From a checkpoint of a small image colorization model.
Training: muon at rate 0.025, 22600 steps, batches of 128.
Data: trained on pictures of board games with random positions, seen at a slant, 195000 training examples, 14.8 epochs.
Rows from block 9, named by matrix and row number. Rows with one number belong to one channel. Each number is 128 + 24 x the weight over its row's rms, rounded and kept within 0 to 255. All counts start at 0. Numbers have three digits each. After the name is the row's rms in percent of the matrix's.
# convs0: first 3x3 conv (model.blocks.9.convs.0.weight, 96x96x3x3), inputs 32-47, a 3x3 kernel for each
# convs1: second 3x3 conv (model.blocks.9.convs.1.weight, 96x96x3x3, transposed), outputs 32-47, a 3x3 kernel for each
convs0.24 097:143092165170137120156134140134154088107096125181091105124106177113117108084123121147099140109130127167122123134138176161107145123141140132098124165187106147217193139137138116089129113064157135135103099103096147114143138115146098156140137128145105148124122132108070161122112139127098123156080107164125118120109077120110158121124145133109087116151112133110094163124120112125129121123111158104091123116127142146113093133198151138131118
convs1.24 100:095078127078114130146128143135110131123120114191162142125081116151087134115129137159108136175089175120084111105100080127151086124106131092093133097119051106111116164117108158145139178126133113118101094170154175134078122153105145174105087126123144094114160127148145154077151159127173097120141142101109130115105116153125193134110151123134194149150140098125101103136138136155138159140117098132095139150164107096132142150157131136142107
convs0.25 098:132132162109167101118120122133157126118155155097179166152104096120120119112136144146140107122130198099075134110166111128102159117142135126115157148181125155130145134106156077137116116144105134131126121122124104111110133126151060168112110114112132102137138132157150131122141139120136130131135137114148131078169104155091137109137113110129142134153128131108145144131074151126092173115172100189131121166092161128130133137156116138087111
convs1.25 099:114160171104140104137150105121168172138123122166136120119117165097147144123136079166137116122138148115154155142124130113073135117153139118117147120133128098124140159131172130132143136152150133102149151130090142139138117138106145184122088138138129125119149089082119160129130099133127143146116107111119115154140114141122110131156153122134182140138135125129159123118124106126105143142120175128139147122147139152163111125152129164113093
convs0.26 098:136174129146116151123135143119109176084150140131154154106122102133117117114109105093154137080147135121114128086123106124138147116129119122137122144174108132131144119103079106147138134110123171151187114130126189122146116148162140129149106146167149085155156193134137105130138127151153131166158101128137090123108083116130126124097098094086091106116130096128135103151115120113140148086140097142133151150152132125108143153163130127095161
convs1.26 101:147142123142119130060134096062114146123151106116116151185099138106115122118111180118099142146125193130107111143114107135125169144158180106108145095154110111118150121138104125106165154069125155094103120145058161129138131111116117149083126104098122088119124173130156141113152134143129172127163135145134106129122136116130105119095093086110108134128110120152140101139124136129122169097166127110138116112128148098117135109111088148130138
convs0.27 100:147110095118084113145108140108107145154172159115187151092131145096114127116111142129121116127100129120131121129133128131146144078133118153109117170149138101143142129130119149137137092090119115068124104126105137084129102105159095110167148148154144139136130163141139123179107152112160155140091133142115118123125144125111115159128112135138119131138122123156117163132122119134121117096158120150142154130163136151132083131112138111101156
convs1.27 096:160136110131174144125140113086132121127143143159146137108116125114088109140141141096149125081133120097131112099156109111100122158146076125130160184137125131120136192085125152156124138139154104110102118153104143150162111110128125108117127134130144120164134133122119104131115192132094128115077135140105128142099172118117130126099072146149150132121136155121107133113127103149125117081127130149114138154139124135153127139105114143127185
convs0.28 096:108144149147099116140134154138126138127136111177128143117119108132149140172134122116125137189130131109117114125129150142130154103114116102161153121155118165106135122142137148141145133147094145144148156170165123115078124154129124109138117089115110107149108150134095112163114092153101118137158188162125125156126140104123129155145115121109120157145131104149147154148163131133168148155117129125127133119112137129107105119114100127106136
convs1.28 096:088164138149146159130156118129149185104119116110101111124139129102083126126116156169125122099169138129109097065156104136142148125136132137109140100139105123107199157095111122142121107158131170128107116204140117171083135134167161138128134139102161149105103145122116101168096111134109081128114110115143123106115135122108164099159116111168119136115122124165122090150062143159075093130183130126161114104128145107102174164120137155134115
convs0.29 102:101151122131119169107126121136144125149127121114076149131128099106112125075091102117157111162100114147177134088124157116159118082144152141124111063139141145163113103149161140142090185129108087116110111086131149134154134173092158123141153171150119151132130108130133126128092128135105137209148157131170153136119103168128129116140123130142147126121120086157143115107117141135158107088114099103116105117115135130121138125141129166129112
convs1.29 102:156114094111171166145149140146094105132106048120063103140126103147118114151156136150120092193131140152111141116140109134148145119124148139146146161126097135146177114108150130146173173125118120119097101140133122153107097115154144106128154116133164140146149085068121173151141109140120119118122192147125132080102130131163118114167102140112145162115135156105155141114143143154169117108108104136138083120094119125102145095164139186129095
convs0.30 101:142155118157124152128128115086101120116083081136122167106117165096147136125159140122098151128116115098177120149143125136175114092107096118114090118130136103131176138155138118153159147113138080108092096141127148128147160134150132098100111154104146097113133174127139126090108106132148163129124146136084157122095118092106103119146162166128134112131132156136115117132113077102114164120113156131115175119119065116118139135097173057108108
convs1.30 100:129131132067106085128110082145099148114110154141137126122149101119118133154105101096151123144161088120150133078112113135115159101107137127092165136168118131119144129145124179104137176112119120111152127126148182180169124101117107139127137175141140167151156143144119097162159118121157152175134154110157077129119131200129149185153127175160150116144119123129085144136146117131101140111158134155151170124137124128109097118150178151103129
convs0.31 099:159159151116129115138104140120133151146103151117120093149165114141162161140115157156128095133100129152143119131149128151128137120140131110154110148135092114118133121118154084102116118127143156141131127087124099117087161116129136101131133136152162114110126157139129214145142166135156140112138101142132095108096161153139110162174144118147145117145095106113100124129151118136145133145142150133126151122088128108152125094084135144099108
convs1.31 108:112127105114121110087125137123131118160140136177119128125071132154133146123129095114131110110125135115101150110108105135102107093109129120114068107088102098115127099166068111148115151131079142105122176105107118138129091159097091124126153111129128098125172102111107119120136151103105149099155130096111075100114142111100124169146063142119137144097133112100122122097162118143122120129094111144107128168133104139092146137096087133116111
convs0.32 104:102111102136154117108144157157138153108163113124103113135117108145100128129120095106135096111130122133131086092147121125154118113124084165115069105163116093120172152105070115146133147116138132148144091124102064107105138106138136160090137120139119127098104149127099157102118117156091156152118087094124151143112108123138170128160090128138176120118132138098098148168099136126121140175150181134161145148128118149134129141166138121159091
convs1.32 100:122135142157117135121134148144117097093113121143133082118134113141106144150158171141077136130140090171128141137090099113095144121114132148121124086122074138133147126124128086123133089125132094125084102096159091067096141159147170119146140126120145096126139086163101090149122110123112074098120159137103129122122103132127152101103143116139151109116117145143101112142128140139144106160160115170114157112059109178118135139123131129143095
convs0.33 105:125121148100129159138088090114121126132139177137093113108113128136132102116136137101141143141107119158105141101109137124103103177129163122086148176142120099117097146135145153123084133171180155087108158101176160165133103142144125148119151126139144135125134185109177137103149090144135121099124135120122100096144135122095123138133124143112106111165107112115115094168140104145155115136185169144127165106136143121137131132142138088121117
convs1.33 103:106132149065156137100155154129185085095115137115094134110148111082090085146157118150104120152176113125103151114125092131163105106131142106129137116128118122106114126136139108094148146122140117110100112143106175155173134112135084122122106172170145139118088121108060170115157116113099128077136113101110163135137124146110135110101115157114109133116132138152071106104156067122138132098132139125119135094117132130153162173111144148157160
convs0.34 103:160137135141140130145128136155123129122169155159170186159134161134116146159151100164113157097111099126129140114131130103135113082119123131147100107135106140151093133099122138142114155139138097070090134110112106113164137138147137118127136092112147102097166108086113112085124138137143161127171108115111128139142142149117126119152108138121115101110107120132168075129126134109060149148154159164153102157148142123132102095114129089122119
convs1.34 109:128123105132129151092131121117126139117146117125122143136167120149129119127097103139155130144112103116129123120129118143151120161117118128120124151151118151144122141106107133107131176143123111090039105126118128112122133130142117133125169153072123151147119126121079147138136110117121126099135133126138091109134083110154162130126113125105097113132104095134121142151082140120107114146105124168113115136114121122081105110093125113072083
convs0.35 096:121097104135143134110147106117111097130140151156146140108138125129122176119150136134101146114137124109137173137153154105146143136136130102155131108159141100132104132147091110116146104152139136154095106177151090158095114130137101143154132171127123153118075175135100146152124146136118092125133143163141091093122125162140095085132146143113092143112136135137116073135139121091107140137070124121174173111192125120124145131093195147119163
convs1.35 100:168128113166127113130078160144098107123141142175136151062109116129156121132110098089157174095138155138087124144131099166135121126141130161162104140147149112143115063149130151092094148078122167134119141152095095114154119165151140081095124155117124152133126109179137099085131141155149128102130121096121085126108112124113169128099074110136158125098159156136096098139140116184160104108151147121176126120158168124148153077169136135131124
convs0.36 099:120144158101141163177121105111109108093116147094110116142119177132111124157145153154111102133144164158145138102159089155119131144165154101126105144128162139131137104115125137131114136140106139120150119126142114145160106109109126123116126119170177144162107127132183134152106130093173162150108111151114136089113147161149139185167132138137121127119093111106124131151113124116119137143125113119131095160114130151113114104104154108110094
convs1.36 097:131098118126131093142132131159149135103132108164103109160074158145144127109118107125097098160157116143135133112145126087147101161100152102128150084123151090129106130142122102100105136136133097069117150167080162151164095130104124124089155143101093123147125081131130102173103117115127096139131082125134128115128108147108120159112141163181122178107103120088134150132112064132136121132157140091135125104126115106138153157114130100137100
convs0.37 102:147135151125120124125130078125151111134108099145097116139143108110120134134145125130113134148126104134119105128160104159146095148136135109144108122121104142104116144117156140079070163131121156138133127083114113125118129111162141113127109128116152122135108144147191130117110103135130104129133130133139151150141149142132142114114113107095115100123158138089134135111155103130137122100099108128137135083132137107107107138141104162150148
convs1.37 111:114095137146076119101104125086090109116060106140110068135082133130150137122150094136141127103117124119148124095111116155078150142170103097115124104064099145112096158100125112104126106096121137175126148190112131099158141147101113140152067141092147141114106086141099128140133133128153100094104117097120105125105120122103095113104124123154160134134109129107133136081132155142119113100136143102141114134120136101101118160120119155187124
convs0.38 113:136139170108119118142145173131126090126108131105091111112126137131139136142139128109166142157106115164152127148127126158121137123117150152139114138121147112099136104123126107115146152137130122138130126081116186097122137126105102140084127137090119133141091139132146104152125134110103152136151150140132136179125155165138150154168124136104107140136124128079139124108153117104144120078084124095114136108096101124115114126171105154121095
convs1.38 122:096102125129095139099115119151087102107137114187117125095132144121109080125155095169136078129118127125117137125136147116133114170131144146112107083100157132088126123113131139092110121100108165108100128165107132104150148146114127127137170109107116137123117117110107118140120119127158170113133099161144164180126089126129119126143148129145150137139140088112123140090103156133139105122140105131154129125099143131128137137143151125103118
convs0.39 104:118101114133091106111168144145073134183137094176152119159106118118157124088108115123125140169143107135134155098138111135106170093112132133131120172104100129142145125138120150101123154126124110115139152143141086131114168167156160123126109120149090076130135135119128102135120100152134147128120145104121120117096141106151137140141122132114103101151122150115145110135122130123122133165157137150133138139117108129156097166078123184134072
convs1.39 105:099089151144099161143117148163168135170127120156155093107137160119124123111154178126162111086160133124121108112113114149122132091158102133100098165147093153138118157091138100137089093098093076134152152131154110125136139131165106126121108121121137149140084144070163067145129131115109116133135127120159142113126120137148140145130077094138146133142137108114137092114118109150093135182135121134101107171118117179121105125125107190121103
convs0.40 098:154139151136083103131146155113162140137116151128102156167096128160151122110136142126120104126129128148126142160168116143126161121136123106147158143076126144154173110110122121146119124132108147102126122108096104145128103095092145092132144132135121151121114156178122147158122130128139135140141127162176124156091163119176102104097091093119132105145116101110120144069125100137121183139126082160097153130143122132130118133113133100135097
convs1.40 097:068112130151129114110129103140150087116114108084103056107133095135132113103091095140102170117113062124117113122136136141140142145106125124142162135144159132063095152107121151139131137109100112171131161158106143113147097082112085141121112143112139116137099087131113123110132139112090153150139136173130100203115156135136110100124100127108122147139121137111138127187114138098094063158110137162129107131155110158131140148098086100114166
convs0.41 104:109090117130098160134150115116133142163160136090130126138107140122082154149142119115117130136090087117087106093145104141160090167129167114132165137134136132130107169134198116147150122125126129121134116157140129096170084134134143142143122121168142104115146170128126109158130111160136115134120118137113144120102112122093110093131143125121091131093125114153147127142128132112095132129109118116059128146125161165123135139150094110135145
convs1.41 099:121149128102111130120122106147140137146102093188136124137149140149163158154119120140154176135140155137146133162128097122141117114152158135086153105126173142114091113158153169137100130118137129100154163182126160109078146085116098160104168129100131106121101106095089196110140165147140136127139145132093149167123130139132104155078058146120116117129125194108112137118129107119084156141140133180119129162156130122130080122124173141140140
convs0.42 104:123146158144138172135178137116107165154149158128142155109107141151136131144120138090126120098130117123130180115155130149129134099133114117158138134144113118129144162125113157149125147131125117103127105094103096096091122151154148119192138136112156143116100104126170145094107115178152128142105140171110097160157132153172138173128104111126096081113110155108113144118089147107122108163115118127140102131146136119110153102116091119113109
convs1.42 105:083114104091160171145122123177125125122148103123119116109139070103131111148105117090092132084130102101131134146113147107131153142123079157125117198139122158124122106112113147105121133129156104119075076103059127085099133106126099111110139129127122112153162112139129155116099138152131087149123158143151121102162134132087168158101113070085095090100069116119115134105147143118162147148126150118139125163139144100132105098078108058117133
convs0.43 098:164095136094128099122141060147173142192123113094101087124132140121144123102127114171148137167132108103112118108129117133140136115165106075136122114117152121124128158120189132155075137168160153135163141149137138155118125147093112133129132123147133182134146168097137172095106089118131127145141156075136101122128121132162141141127144129133126120121138095123102155106180180105150105085148124134127114134135103156099125115097027100130148
convs1.43 094:155153100123165116163162143128124107109132052117147119132145163100165148140104138115117108127149116166119103134150126115152113150134141108130152126162108147121132175138081155121150157085123093111158137127096087068107125166122118138128094140135140151166105103082125118112164130125133112117094143108140139132116133139134154108104115198127126121089132127105110136097113112174147179161142087123149177112133147110116149142146136133105109
convs0.44 097:135156132121117145121113152107090075143151112117164126118131099058160111133126122154137118162100123144157158145141143100125114112143116158113149092170141145133123161115158102126086173161108159089113169134130141139112160139173123165157126180129167137105157148119085173106151113125130132161086142105124127116127108151112086142119119147109118127110147092145140077122134133112159155107105124106125142155128135103140149120146092084089123
convs1.44 101:124073143133132107118146133104124064117141095096142161153128122107120131134078156120130146134114139096143142128141068105118117121122128125138115111152115111103101119100123141157132122103098147162158107159118123088053098134168118100089090195148151108084133109108155097153153102179090131122142132147127131141144112188142160111143108128114123054153116136108185157122150127125119122117129127128111120108163102109102073109102144089100091
convs0.45 097:151135124115111159143159112097132160097105137154131139175130141120143117092128068126106156116089101155186076151110122072157150147141096161121125138090152146125116157154154120138144183108136145107105100086125149139106106121094146157088111113122175091184121092079130150113104152119165113075074124077132125153154144105133168099131095133131161152098138121143123104142116118108123108118144151088147166105123170107119125095118079127184146
convs1.45 092:104147085127131108137134143092119152092132129171131123094142103094177117105153146141158118122122139130110149132108110148144119176134149132127111144151179106141134135133107162191148091111077114127120126075091187077144102135118147166126123147166111114105123114077112123146116116146124134109113104099104136092148132144130110091140080133145139137125123133105113123113129117144104173119130142163140133128095134166144119107127137126122115